A small image VQ-VAE, trained from scratch.
Model: 0.847M parameters, 32-pixel images, encoder arch efficientnet, encoder norm batchnorm, encoder activation relu, encoder depths [2, 4, 2], encoder widths [32, 56, 96], decoder norm batchnorm, decoder activation gelu, decoder widths [48, 48, 96].
Rows from block 7 of the encoder, named by matrix and row number. Each number is 200 + 40 x the weight over its row's rms, rounded and kept within 0 to 999. All counts start at 0. After the name is the row's rms in percent of the matrix's.
# convs2: project pointwise conv (encoder.blocks.7.convs.2.weight, 96x384x1x1), inputs 256-383
convs2.30,097,181,194,154,117,163,155,208,281,245,236,189,241,170,119,193,218,196,125,217,250,271,219,184,164,243,181,229,180,259,196,229,245,215,218,150,186,154,214,182,248,145,213,175,291,228,231,215,168,205,150,218,155,187,220,122,251,257,177,216,187,238,213,105,197,135,263,182,219,185,211,155,199,229,241,265,129,205,230,239,188,152,197,219,280,224,212,186,199,142,236,179,187,188,174,214,154,161,180,231,163,216,213,222,140,228,234,112,194,134,202,189,160,148,200,241,194,288,218,192,210,158,191,160,167,170,232,258,174
convs2.31,109,121,258,220,240,215,234,166,220,210,181,201,204,211,152,198,199,200,205,167,212,211,234,176,237,197,187,227,213,163,270,338,236,213,265,101,134,223,218,182,206,187,147,234,207,206,139,169,276,271,206,193,253,213,257,198,194,247,197,255,142,245,202,220,207,224,193,289,217,198,182,229,196,239,178,202,204,202,200,229,179,163,116,240,172,276,267,277,160,162,181,241,209,145,194,245,128,255,232,223,161,207,223,161,229,202,209,170,158,120,233,190,231,243,146,197,219,235,125,221,137,157,203,174,215,185,200,124,159
convs2.32,096,179,207,182,99,165,167,195,233,259,268,255,166,186,165,203,212,142,168,175,232,202,192,183,185,221,100,223,193,172,173,161,166,217,173,246,146,193,262,152,162,100,199,223,245,273,162,248,158,158,211,213,164,209,266,252,284,156,139,208,238,219,154,233,137,233,143,197,223,162,180,260,216,180,137,208,202,172,218,221,274,211,198,189,228,205,174,147,100,163,198,220,177,225,216,163,227,155,221,186,215,210,214,225,203,149,224,148,211,165,255,195,165,244,239,190,167,213,218,183,138,206,187,139,149,221,162,219,189
convs2.33,099,275,167,226,245,185,117,147,194,100,184,197,191,181,168,202,203,231,253,255,240,174,209,169,243,233,225,126,205,208,95,269,273,151,128,196,194,259,179,220,199,206,252,211,180,238,233,238,171,168,215,217,262,202,168,196,178,160,219,200,228,205,214,143,177,184,162,169,163,241,188,215,128,196,231,265,224,209,245,173,89,229,238,169,213,229,198,166,253,206,239,137,182,263,225,197,263,95,265,261,229,239,199,271,177,222,159,226,184,156,227,192,167,230,150,176,175,215,230,234,181,198,176,229,187,168,86,237,274
convs2.34,095,217,197,159,164,193,220,174,234,199,180,168,183,238,229,191,214,202,212,170,145,220,250,207,209,205,197,212,182,167,227,250,167,182,247,157,242,261,197,243,258,221,161,220,147,148,216,163,174,198,235,185,218,160,156,168,236,145,216,202,96,172,199,234,296,160,164,250,157,194,171,229,176,189,186,255,171,197,221,177,178,158,160,184,144,208,184,188,261,290,217,195,232,235,184,164,255,254,184,200,204,212,144,174,182,184,255,222,212,276,173,207,205,298,266,260,128,245,162,198,165,220,160,213,185,159,194,206,184
convs2.35,100,142,161,194,216,135,197,161,270,167,263,168,137,144,192,190,200,181,199,237,242,186,168,146,162,215,195,220,223,205,274,209,234,170,229,254,182,177,176,169,222,192,192,197,227,188,188,259,213,246,265,174,281,220,158,187,284,213,198,185,197,250,187,288,177,166,198,180,180,178,165,164,194,176,144,145,225,198,258,171,217,185,212,236,201,179,232,215,181,191,202,164,208,174,212,283,175,274,287,209,204,163,239,265,177,227,241,224,225,262,205,166,160,238,278,169,213,161,210,201,183,240,152,194,138,235,145,196,225
convs2.36,114,208,152,190,340,258,184,209,258,131,229,192,176,192,231,243,202,198,253,260,216,207,255,230,212,166,180,171,231,201,239,192,163,162,155,275,150,268,215,150,234,215,159,175,152,165,175,135,220,164,252,193,253,118,181,254,279,160,240,267,136,224,197,222,251,74,259,170,205,237,185,242,264,222,196,169,236,241,176,188,96,243,207,228,219,210,229,216,169,230,244,207,236,185,229,232,181,219,230,148,161,240,150,175,195,224,191,246,191,218,228,203,138,203,265,211,186,229,208,150,163,180,159,192,165,180,229,166,221
convs2.37,103,174,202,182,192,237,203,201,239,291,175,184,169,214,201,131,253,301,211,214,245,186,223,209,138,191,262,179,220,187,231,205,217,106,223,251,200,235,125,220,166,171,220,174,212,217,221,205,169,186,249,177,216,210,177,207,214,215,124,206,202,224,179,187,145,220,126,246,212,168,205,223,202,187,84,225,214,280,192,215,236,125,225,175,185,225,173,133,212,150,172,146,162,253,231,226,219,160,201,301,241,223,263,226,209,202,229,135,198,237,290,212,202,221,216,196,242,209,171,195,162,210,102,167,203,229,227,204,152
convs2.38,096,224,177,186,113,169,171,211,251,148,222,230,205,227,220,208,179,182,162,198,213,169,150,152,139,182,221,209,186,232,222,160,218,100,187,221,203,223,250,254,200,164,230,200,182,161,223,179,147,157,197,234,222,198,160,111,158,175,198,176,311,142,240,263,206,262,234,192,217,226,183,235,142,231,189,171,249,220,146,176,123,242,237,260,206,220,214,174,191,189,191,231,227,170,188,159,251,173,144,144,221,266,234,192,273,245,208,244,167,126,211,192,164,214,168,139,266,49,216,160,211,157,256,223,217,191,186,222,172
convs2.39,102,234,160,201,215,204,187,263,246,267,201,268,201,127,172,254,183,286,247,197,210,161,211,145,184,158,141,184,197,214,122,257,219,238,191,215,125,297,152,193,258,213,174,169,192,198,136,223,249,208,179,205,215,209,160,174,174,129,249,266,127,212,250,181,142,157,214,190,196,236,178,248,115,185,149,171,152,185,221,227,149,175,216,249,259,206,173,149,194,172,174,166,179,170,241,166,256,231,150,143,159,188,172,161,194,209,125,198,130,153,278,203,152,203,200,242,189,270,212,164,208,233,159,158,266,291,265,215,220
convs2.40,095,207,214,209,159,224,191,215,132,166,180,173,203,239,251,106,205,161,172,215,186,190,229,131,227,205,210,201,250,191,200,221,194,264,196,211,159,220,180,149,142,127,136,123,176,197,216,209,114,222,197,213,159,166,179,192,229,231,108,179,219,249,190,194,179,175,225,238,159,227,252,198,281,199,176,169,180,181,184,182,325,134,208,196,228,223,184,218,220,198,189,127,206,216,199,251,192,188,192,193,227,267,203,146,179,212,239,263,159,200,193,249,221,108,235,160,213,243,247,190,225,157,203,172,134,174,180,170,156
convs2.41,096,125,216,208,219,202,259,122,188,245,216,244,228,141,182,197,184,309,205,161,162,210,243,212,146,153,173,203,229,184,215,190,247,96,232,249,185,226,157,259,206,233,225,254,246,210,190,231,252,156,278,169,211,196,225,201,190,254,160,155,260,226,174,189,211,214,156,155,172,177,190,181,198,176,220,245,187,222,192,142,189,175,254,184,244,158,208,160,191,165,176,245,147,282,200,137,209,146,184,228,217,193,220,223,193,139,200,185,177,197,284,221,113,259,199,196,185,164,227,223,160,202,164,179,195,244,213,162,187
convs2.42,097,252,156,242,98,223,180,197,164,200,126,278,222,233,214,207,203,196,189,266,160,224,168,286,166,220,245,154,149,240,228,128,177,135,143,264,255,157,196,234,153,188,238,201,196,218,225,232,223,161,225,239,196,166,218,256,247,210,179,112,284,198,216,180,170,185,198,204,175,286,217,259,186,152,235,172,182,213,226,198,206,279,105,207,221,147,213,117,180,216,186,99,209,212,213,117,122,163,217,126,228,166,212,210,108,158,181,214,198,174,181,181,238,157,213,143,260,148,174,170,179,167,213,207,216,174,220,268,249
convs2.43,105,154,161,267,266,212,172,159,226,216,226,210,231,229,232,195,155,193,197,307,206,160,148,257,136,211,151,194,126,242,193,156,219,119,127,167,187,154,222,141,181,260,222,191,194,151,184,206,206,183,144,169,261,153,193,142,220,223,198,176,185,175,236,220,176,200,254,202,234,214,193,168,184,174,211,244,178,165,155,138,131,211,131,214,189,227,202,138,218,189,174,245,183,140,239,134,235,211,160,194,208,224,201,149,174,200,197,157,223,172,192,180,118,117,186,191,186,150,240,171,238,141,111,193,121,136,186,189,209
convs2.44,113,190,273,235,215,135,115,241,114,163,186,229,221,188,166,218,199,116,221,139,211,191,227,141,301,152,204,167,231,184,260,246,229,252,239,190,142,205,208,183,249,178,194,252,220,213,227,180,165,119,224,227,221,251,268,183,264,155,187,174,208,122,134,255,208,190,190,250,234,211,213,179,173,166,174,237,137,198,184,236,187,235,214,235,224,226,163,206,167,174,163,180,207,254,187,179,207,243,128,230,223,239,143,194,272,212,252,203,202,121,107,211,154,229,245,207,189,303,178,204,249,189,213,187,170,201,167,190,186
convs2.45,102,175,219,239,178,210,271,247,223,211,160,189,265,200,285,187,179,163,235,135,209,268,186,225,123,249,206,156,213,241,241,279,165,124,212,238,188,199,160,238,259,182,132,172,178,149,237,138,314,219,218,161,182,127,220,295,281,154,267,184,239,180,188,209,196,185,181,169,216,206,187,209,193,235,179,171,143,250,203,193,180,184,182,198,232,256,208,207,155,182,236,227,222,276,183,252,248,238,186,179,233,229,239,141,154,155,210,277,289,212,187,197,177,225,168,182,140,182,201,136,159,235,128,163,279,194,289,205,148
convs2.46,102,176,178,127,213,207,159,234,267,182,155,190,140,168,261,174,247,243,180,290,192,239,203,126,236,121,283,205,264,199,300,298,196,267,196,206,215,140,210,149,172,160,235,139,191,255,236,219,240,199,149,187,204,157,228,212,167,180,233,184,148,212,129,212,146,208,143,157,145,212,180,248,153,166,213,243,214,166,196,222,244,262,177,187,262,175,200,235,207,256,166,207,204,205,140,214,228,278,208,208,225,112,163,220,185,216,139,244,135,198,212,198,255,208,144,215,211,260,226,224,189,157,212,214,149,253,186,251,205
convs2.47,108,146,288,204,269,251,237,194,267,193,280,150,235,185,233,189,197,219,201,219,196,198,205,232,156,135,239,159,201,249,112,241,201,135,244,238,204,182,199,253,184,225,189,157,201,131,212,190,157,207,195,217,203,125,148,165,222,188,190,221,212,186,174,194,244,177,286,224,172,257,171,227,166,266,162,171,246,231,179,166,208,189,165,212,250,188,191,233,205,183,262,119,286,145,163,164,193,192,122,167,184,216,185,152,184,228,164,245,156,204,161,191,80,236,182,260,181,89,230,188,230,151,145,218,180,161,150,128,131
convs2.48,095,217,200,219,169,200,198,210,188,190,219,209,181,193,175,255,167,271,176,224,194,235,171,260,111,205,225,227,213,214,145,201,152,202,225,149,253,272,221,208,224,221,260,208,184,245,217,204,210,267,196,151,149,208,209,201,142,244,174,242,221,266,168,214,188,252,162,216,232,200,254,205,199,161,244,264,180,197,200,218,156,196,160,196,237,243,149,179,227,213,174,216,198,188,179,204,207,224,144,188,178,171,192,203,96,193,250,222,148,221,209,278,203,201,78,169,256,216,175,187,219,164,198,244,176,154,172,195,140
convs2.49,095,176,115,163,206,207,154,198,267,83,233,234,205,218,219,212,227,179,227,198,158,173,195,188,210,177,205,255,170,178,163,150,199,273,203,165,185,239,234,225,203,154,218,174,243,201,213,233,184,173,257,249,177,204,215,190,207,200,213,223,180,193,205,184,245,178,183,232,253,170,153,147,182,191,336,183,231,170,212,156,210,178,213,254,172,195,199,194,175,232,151,228,248,209,143,264,265,151,188,220,159,233,247,213,218,167,197,233,216,233,203,205,188,222,171,219,271,230,172,196,135,216,216,236,208,194,210,186,276
convs2.50,103,200,152,216,205,166,153,184,165,207,249,212,99,189,212,185,169,188,209,217,189,110,224,232,126,294,220,283,171,205,193,155,173,180,169,207,215,202,172,214,180,243,223,243,187,185,304,279,228,239,235,211,165,222,223,257,210,159,188,240,175,242,203,232,186,192,160,205,219,215,184,244,216,146,170,190,194,116,206,178,267,199,242,214,169,199,176,200,207,228,156,195,194,247,206,202,160,223,264,239,215,186,185,256,136,166,240,183,254,175,164,221,232,197,204,197,161,173,195,237,123,185,167,219,98,128,236,212,204
convs2.51,098,203,180,181,202,176,195,203,186,205,182,167,214,233,198,231,177,202,204,193,239,185,230,221,200,243,228,201,252,179,347,236,254,154,220,198,246,121,156,245,175,237,146,222,114,223,251,119,139,146,158,182,167,164,238,174,190,192,244,162,130,277,258,180,180,178,221,231,148,210,253,164,186,149,141,275,206,160,217,172,147,239,236,176,191,235,207,213,238,290,220,210,205,204,226,248,258,299,123,188,180,223,203,151,200,205,152,213,173,180,147,185,285,216,246,214,182,131,219,210,279,198,222,200,213,318,185,179,223
convs2.52,101,199,140,300,237,224,224,232,156,288,218,182,193,177,192,246,227,207,98,122,238,212,203,147,223,239,195,163,183,200,220,247,186,256,207,234,207,151,153,177,178,192,170,189,214,176,109,244,190,244,112,192,174,180,217,235,173,103,168,188,188,198,156,200,140,202,160,104,186,208,219,195,117,209,175,261,235,240,165,206,198,232,258,194,223,233,281,181,206,226,223,201,218,194,204,208,161,135,200,241,162,197,219,165,182,205,184,194,209,232,274,257,158,117,193,254,172,189,199,202,249,243,182,198,247,249,240,171,213
convs2.53,105,223,233,217,154,202,157,261,197,236,193,185,184,183,312,193,145,198,217,209,216,175,200,213,204,163,190,169,245,195,227,124,195,214,133,207,216,167,222,192,201,285,219,217,171,185,189,185,198,284,120,208,207,196,164,201,210,193,201,272,220,251,209,195,143,192,223,191,154,178,289,185,216,182,220,205,169,216,183,261,120,195,191,159,209,267,204,207,222,288,208,196,269,196,188,204,120,94,166,218,186,228,167,199,211,237,156,175,186,222,96,187,198,103,176,157,197,163,146,134,236,200,165,190,252,212,241,200,205
convs2.54,099,229,194,235,223,235,163,211,58,198,246,182,155,283,150,164,226,170,96,165,214,211,276,214,208,215,157,110,202,169,230,228,120,181,198,205,144,172,210,208,228,227,208,261,204,249,160,200,227,232,179,223,195,180,169,162,206,220,171,238,172,180,197,205,159,219,179,159,213,223,248,262,252,206,209,128,178,184,232,218,183,251,215,185,206,195,187,203,187,251,139,189,216,236,225,156,203,162,261,240,168,199,143,218,171,199,118,139,247,217,184,198,156,217,217,199,198,222,164,175,203,214,198,185,304,224,261,215,156
convs2.55,094,251,164,190,188,206,196,281,165,146,215,227,226,154,257,234,251,241,247,206,189,259,252,159,225,141,177,234,190,211,166,272,209,151,253,254,226,176,182,254,201,204,199,242,147,144,186,192,193,155,227,187,245,135,195,245,188,158,177,195,222,231,214,136,250,253,166,216,271,203,192,199,170,219,254,196,193,139,268,223,208,210,151,247,198,192,239,172,198,218,199,232,212,212,245,261,223,220,118,177,164,169,169,201,215,194,136,231,196,163,266,166,170,188,183,187,158,257,247,203,242,152,241,150,255,273,214,193,153
convs2.56,098,194,143,134,174,135,244,220,182,203,274,202,187,209,170,231,225,153,200,239,237,191,176,187,221,181,193,181,178,208,154,230,140,208,150,202,151,146,194,222,221,114,217,171,185,112,171,197,226,171,255,193,184,190,215,211,172,189,158,172,162,184,186,99,191,218,211,213,238,172,269,239,220,197,188,196,188,224,164,200,168,205,244,213,243,248,209,209,174,151,268,145,252,139,199,232,237,71,209,136,125,217,199,173,229,208,191,251,193,245,282,159,169,196,265,186,223,307,141,203,224,233,176,201,258,104,217,225,214
convs2.57,093,166,200,160,143,219,238,230,246,213,109,145,218,204,230,198,162,133,179,181,220,272,210,175,245,275,188,249,119,214,129,185,225,194,200,209,209,238,158,261,236,212,148,216,127,174,238,187,301,206,245,212,168,135,213,157,246,248,157,169,215,203,132,233,259,151,179,195,178,200,187,181,283,181,202,173,186,183,183,254,143,217,225,144,203,149,213,213,177,243,247,197,211,248,275,141,151,164,201,144,173,131,238,148,146,188,213,220,210,240,339,189,218,123,147,145,208,257,190,185,228,204,109,158,169,260,181,202,196
convs2.58,101,217,210,179,102,196,198,168,257,149,202,111,179,178,155,169,225,251,170,224,207,188,220,182,88,179,255,216,256,207,219,166,235,183,243,178,174,211,224,211,202,203,201,253,250,197,245,208,184,212,176,172,204,236,264,174,239,226,223,198,164,278,212,268,194,190,140,212,194,184,219,231,200,164,208,194,193,156,174,196,196,161,147,275,195,191,180,137,211,122,240,162,159,188,178,266,207,258,239,197,209,188,173,250,203,195,195,209,219,242,135,166,217,153,225,126,222,166,226,221,167,184,170,226,175,247,201,222,190
convs2.59,099,141,204,257,111,233,248,183,172,225,323,203,178,192,150,194,237,236,238,154,170,268,190,200,172,164,221,193,173,192,220,244,211,144,214,215,202,166,161,222,217,151,157,146,267,228,125,213,194,257,202,226,143,153,240,217,242,209,175,173,209,192,220,169,220,211,152,187,209,170,182,182,178,195,207,188,191,114,153,202,144,211,156,145,189,229,217,182,198,162,258,178,182,192,142,214,222,126,244,211,186,200,173,245,168,177,146,154,258,208,312,215,217,245,207,208,144,160,96,248,204,172,207,241,212,169,267,137,173
convs2.60,094,166,247,212,144,240,179,204,216,226,111,210,190,173,141,144,183,186,170,292,183,157,208,192,196,186,183,199,190,165,247,153,237,238,156,221,244,204,169,191,227,149,205,163,215,195,186,235,176,196,177,133,188,235,233,278,194,253,211,221,223,244,206,243,191,202,179,169,160,147,253,140,202,228,214,196,153,213,199,260,191,210,226,209,219,162,224,200,269,169,129,148,152,176,210,173,194,169,201,210,235,205,206,195,192,179,164,197,133,180,175,178,209,210,186,164,215,154,271,251,230,217,280,216,195,242,160,266,183
convs2.61,096,224,247,157,164,196,210,219,178,164,307,193,219,266,227,249,228,110,222,230,191,174,243,77,192,214,236,272,240,228,193,311,151,126,203,168,176,220,200,208,157,213,176,186,118,168,192,224,204,117,172,170,193,136,194,184,211,198,190,194,249,281,136,155,139,283,163,189,188,190,227,229,178,197,209,178,192,119,178,231,183,198,242,174,170,179,169,191,197,271,198,252,218,198,133,214,222,165,279,160,220,156,223,205,221,163,199,208,187,183,328,176,264,180,216,225,152,192,226,131,147,194,169,177,226,241,219,235,232
convs2.62,095,218,240,209,218,214,135,261,207,279,285,158,167,285,234,203,175,179,214,282,232,208,127,105,210,192,249,131,247,189,200,210,244,216,180,216,203,206,163,177,244,160,186,204,175,117,254,230,184,213,128,224,182,198,160,135,194,135,202,272,205,186,213,222,196,189,262,211,196,233,213,163,214,217,132,195,210,171,193,196,240,128,232,187,217,202,220,167,280,206,237,194,158,183,240,230,154,149,182,136,197,221,223,214,167,208,224,183,192,226,172,124,268,141,225,241,242,177,228,268,269,204,225,226,271,183,216,236,178
convs2.63,104,224,193,211,283,167,184,180,221,202,151,199,179,153,160,232,174,238,270,202,182,186,174,270,131,268,174,179,269,194,145,211,186,217,171,241,263,212,287,199,240,227,134,176,253,122,177,189,235,274,154,235,179,177,162,213,189,228,254,192,221,211,252,185,191,175,202,188,207,212,182,279,209,158,197,144,213,178,182,184,131,173,206,209,160,252,172,179,189,215,217,206,274,188,180,159,200,183,224,170,191,202,211,186,169,176,193,220,190,161,313,192,241,211,193,171,210,164,149,194,184,224,187,215,213,179,215,208,126
convs2.64,102,185,227,172,196,169,184,178,200,158,262,228,264,212,141,184,207,215,118,289,240,125,156,190,182,163,179,210,280,165,226,167,191,170,297,208,167,238,173,224,168,205,269,190,146,240,196,169,140,213,176,237,235,228,202,160,77,263,137,198,183,248,190,175,149,190,162,202,208,179,241,207,175,153,260,267,210,177,224,230,148,245,165,190,189,248,210,199,206,198,183,270,183,176,234,225,177,208,210,221,179,218,203,214,189,123,176,134,127,263,265,151,179,208,164,251,183,161,163,220,160,180,171,243,193,132,154,190,223
convs2.65,098,167,220,147,161,262,229,155,199,167,301,152,186,205,168,272,242,200,143,218,172,272,203,131,259,198,188,199,175,225,179,255,251,265,203,184,186,154,104,156,272,94,238,192,213,231,209,226,173,202,229,208,192,187,104,186,151,210,241,176,247,176,188,226,276,197,190,209,241,184,169,213,167,167,214,172,196,172,167,183,99,284,250,236,173,169,156,267,197,216,254,181,147,168,179,280,233,196,259,165,116,191,150,252,251,206,192,220,152,169,234,215,171,196,311,189,215,189,225,234,244,210,206,222,193,231,172,198,188
convs2.66,107,204,204,116,216,197,219,152,228,230,167,194,218,173,258,182,132,186,178,159,181,295,173,135,205,271,239,237,315,170,165,149,203,257,217,175,265,198,223,195,198,229,142,190,261,211,180,186,246,298,155,169,218,199,145,210,214,258,148,183,245,217,247,258,179,170,186,176,152,223,225,149,187,185,177,222,208,158,184,218,129,195,137,249,146,169,176,160,161,178,203,202,169,214,156,152,155,240,129,159,166,156,231,227,186,202,132,236,211,194,311,189,133,223,171,150,268,39,210,251,215,207,137,198,142,262,219,228,193
convs2.67,098,157,177,201,156,167,241,186,183,220,167,207,215,186,206,229,216,133,163,214,181,175,213,96,284,192,231,171,296,194,211,184,263,286,194,227,272,191,159,237,181,161,218,189,129,152,167,248,230,206,204,192,237,231,247,133,200,262,108,260,257,197,229,113,213,242,130,177,183,219,214,115,213,162,227,218,177,196,195,216,150,154,228,167,234,202,161,188,223,194,224,174,248,312,242,193,179,233,239,228,282,168,200,185,206,238,229,166,186,179,191,209,181,238,248,214,185,295,169,204,171,220,174,200,197,215,176,198,135
convs2.68,092,233,234,281,174,229,170,210,225,209,256,189,237,193,188,253,188,174,239,140,265,233,164,161,92,173,193,187,125,174,164,267,210,215,231,204,235,218,174,144,263,219,231,279,237,224,215,153,237,170,172,198,197,217,227,183,217,162,235,204,86,113,213,206,223,204,240,238,256,224,228,109,163,209,162,179,258,174,173,200,128,183,192,179,172,229,183,247,226,203,196,185,218,154,175,231,174,183,148,190,155,200,185,186,185,209,164,133,260,188,100,252,162,141,194,217,250,199,162,234,252,193,160,296,181,149,249,169,190
convs2.69,112,200,180,210,220,176,223,204,236,168,205,215,116,178,177,179,242,199,158,274,235,223,139,140,156,216,208,210,219,225,205,225,196,107,208,174,212,249,217,180,238,215,186,243,184,215,195,192,84,91,183,246,172,198,195,102,149,185,171,225,364,159,225,153,288,243,174,102,188,205,136,219,222,209,213,262,211,155,171,150,208,164,237,216,208,174,158,208,230,165,280,175,121,225,143,192,212,170,189,251,174,206,164,169,231,177,225,106,205,215,224,137,153,265,210,234,209,189,215,200,167,213,234,226,167,204,187,194,181
convs2.70,098,224,218,165,197,185,200,247,182,178,200,207,217,188,143,165,182,137,166,146,205,238,243,134,196,139,187,147,235,173,95,243,159,206,195,176,138,255,201,218,192,223,229,260,176,197,159,224,212,211,162,185,258,189,227,205,216,251,205,204,252,217,229,228,208,200,172,212,213,179,223,184,240,270,190,198,238,209,216,172,276,191,206,195,185,165,198,156,229,191,230,232,218,227,283,233,158,196,306,244,236,186,229,152,273,229,234,175,167,219,256,245,258,181,222,169,189,226,203,156,268,275,199,181,242,213,216,192,206
convs2.71,096,184,221,232,156,192,239,150,171,181,204,206,251,194,182,115,142,219,197,191,186,273,217,203,158,139,207,254,213,181,171,133,237,232,219,177,260,205,183,172,281,180,199,172,191,127,184,273,215,181,213,137,231,214,187,163,205,227,160,251,268,202,209,295,255,187,243,203,197,201,243,135,241,241,206,208,172,224,148,175,246,182,308,160,194,182,283,180,207,139,233,177,251,141,203,172,141,202,160,188,173,195,177,250,209,155,167,248,165,169,223,247,179,285,155,160,218,173,202,224,260,186,208,193,189,160,188,183,205
convs2.72,093,264,163,226,200,133,235,186,163,182,220,218,210,236,174,139,239,249,199,244,226,174,256,184,215,216,208,146,180,210,233,195,225,186,135,224,235,159,244,254,146,241,161,161,131,193,161,217,215,211,149,235,212,189,204,179,152,182,172,241,214,208,174,138,272,254,167,163,201,148,197,194,223,172,246,228,134,250,207,191,235,209,200,239,162,172,179,135,157,218,190,299,166,199,194,194,229,241,259,202,143,222,222,194,224,235,215,242,206,249,233,173,320,150,151,187,203,168,188,213,210,201,192,218,158,126,170,191,224
convs2.73,098,210,174,193,171,236,223,223,119,177,205,247,222,248,259,164,189,164,293,248,235,195,257,235,115,189,187,164,226,170,243,161,167,141,218,231,216,213,186,182,177,241,163,155,152,151,144,211,233,184,144,210,243,154,90,169,222,139,231,246,134,225,174,148,259,209,254,186,194,190,189,133,149,192,233,235,211,220,153,166,184,114,146,162,207,222,256,291,190,225,152,203,239,253,99,207,261,236,201,222,189,177,258,155,250,279,198,177,189,195,152,211,149,204,235,164,155,219,248,126,198,188,211,171,299,118,294,200,136
convs2.74,101,233,205,233,259,190,205,244,233,158,287,219,192,211,170,184,184,256,200,183,209,195,246,90,244,239,165,165,117,210,175,230,152,251,242,214,243,177,228,226,200,243,169,155,123,181,167,213,192,156,216,179,209,119,200,268,159,216,152,228,238,210,176,226,304,181,194,249,225,130,238,202,176,205,175,248,177,227,210,174,204,189,162,202,225,160,157,145,290,270,244,192,179,217,230,218,186,161,243,227,252,203,183,208,181,205,178,214,171,172,66,170,254,248,232,222,186,172,256,243,200,293,254,186,177,247,151,163,175
convs2.75,098,234,256,212,220,195,220,193,113,220,195,117,194,213,192,170,189,172,201,224,188,185,245,218,183,184,237,153,139,128,172,82,198,159,210,202,166,286,192,224,242,278,153,261,131,263,197,200,197,205,213,180,198,200,244,177,250,218,221,233,230,250,190,280,148,235,161,174,227,185,196,184,188,213,224,195,191,211,295,219,174,219,211,159,232,187,206,236,169,213,220,185,135,247,244,175,171,205,186,215,205,241,233,224,181,200,229,191,185,133,136,238,201,208,225,151,208,166,246,243,138,199,196,250,237,113,202,170,197
convs2.76,103,167,205,282,145,183,157,205,259,187,160,127,223,179,273,218,213,227,214,165,201,194,130,188,154,210,221,255,221,194,247,170,193,144,208,180,201,148,205,151,232,272,193,179,220,200,266,167,111,233,172,180,230,158,208,146,146,178,148,207,275,135,173,292,243,205,199,234,215,158,174,132,215,187,169,182,162,190,185,223,209,152,171,194,189,260,178,106,212,193,198,238,200,155,232,248,212,200,136,220,281,180,211,183,124,215,201,209,195,222,154,202,167,227,145,152,161,248,170,195,181,200,165,259,234,135,204,199,194
convs2.77,105,184,157,211,255,170,180,220,213,171,174,235,217,246,221,170,152,141,218,228,234,215,188,156,305,184,250,247,205,231,237,220,200,300,260,196,205,144,205,162,187,195,196,224,248,287,187,143,244,162,132,179,202,264,234,245,176,234,192,200,198,213,182,251,141,145,230,160,160,212,186,169,198,195,238,229,201,221,160,138,236,147,186,245,187,187,202,217,233,116,190,157,256,259,140,159,208,199,253,223,218,140,166,241,206,211,152,209,251,197,213,185,206,246,217,189,269,259,207,171,197,164,150,185,165,262,198,225,296
convs2.78,100,118,242,215,287,240,160,234,192,234,203,200,197,221,228,214,160,118,242,230,193,223,225,206,171,238,206,201,221,255,238,167,181,155,243,240,228,130,190,240,282,188,276,191,189,112,244,178,219,197,195,225,181,163,126,149,168,196,248,111,170,165,263,304,219,178,217,205,224,192,204,192,226,153,180,195,187,191,187,182,162,316,230,219,202,277,218,292,184,198,178,194,256,148,218,214,186,288,174,261,257,175,194,177,190,191,177,168,168,233,81,188,249,228,171,210,195,211,203,224,178,152,223,215,183,219,214,197,147
convs2.79,098,224,225,188,271,217,206,239,101,221,259,234,157,183,265,197,246,170,172,142,141,190,244,219,247,208,249,207,155,262,252,172,216,239,212,226,190,242,206,278,154,199,140,217,223,180,254,264,230,183,219,240,183,279,201,230,153,153,133,187,168,194,164,258,184,220,131,192,191,150,175,200,199,153,178,234,215,203,198,225,219,262,201,198,185,197,156,193,247,175,195,141,172,231,150,105,204,194,175,179,246,141,202,259,208,218,292,286,217,239,225,204,253,195,222,152,192,194,234,249,168,281,241,201,123,229,129,198,213
convs2.80,102,215,207,205,217,221,191,165,197,175,134,219,201,181,128,211,196,188,237,147,218,236,243,257,229,125,207,130,219,158,170,265,168,161,174,227,181,255,172,122,262,135,202,205,208,245,142,187,180,241,255,229,283,190,196,237,222,171,202,250,189,197,194,149,248,229,218,211,206,227,187,210,143,258,158,178,211,217,210,201,272,182,197,192,181,178,189,220,176,192,158,207,223,181,196,223,265,296,204,168,170,250,215,224,206,190,194,165,163,186,89,167,168,186,167,216,247,201,227,187,233,208,216,192,216,255,269,155,116
convs2.81,098,239,176,207,245,136,252,245,194,239,207,191,188,234,210,179,184,167,196,214,200,189,205,157,260,199,204,197,194,202,256,236,248,284,201,240,206,230,132,215,179,231,189,152,191,164,207,303,209,211,221,175,196,134,266,142,183,118,218,186,171,243,153,189,191,199,166,168,153,229,184,243,258,162,183,134,221,222,201,204,183,243,270,209,219,153,230,187,176,201,239,147,211,297,175,138,231,238,251,196,174,149,209,162,165,127,226,275,200,271,216,134,175,217,217,250,94,286,234,228,237,189,192,183,91,243,205,175,166
convs2.82,087,145,138,173,240,194,230,219,163,232,148,263,217,181,228,198,180,252,213,190,146,210,212,207,117,280,157,199,190,195,261,235,228,177,193,269,173,190,190,264,212,176,190,173,209,110,180,204,190,118,227,226,157,166,198,189,225,128,239,105,180,169,219,243,168,231,243,184,152,144,137,232,233,154,229,218,276,179,180,118,149,264,196,151,212,184,225,236,144,174,166,216,177,230,93,206,235,115,214,209,190,186,237,208,224,133,203,246,181,222,167,184,68,208,185,207,197,226,230,238,201,217,194,137,239,152,155,190,178
convs2.83,107,289,195,279,205,212,249,236,283,169,221,229,170,238,148,207,241,188,257,237,221,284,153,235,246,250,149,218,244,247,122,259,143,206,194,206,167,184,232,206,276,147,265,208,108,201,238,206,255,163,141,203,231,214,249,178,201,117,268,188,177,130,231,196,251,195,339,205,171,165,176,137,177,202,160,128,198,194,171,137,210,199,160,269,240,139,226,204,223,214,131,250,210,210,216,180,203,249,155,191,127,155,181,152,193,208,179,200,223,191,197,162,259,188,212,287,137,294,170,163,134,193,204,203,161,214,127,221,190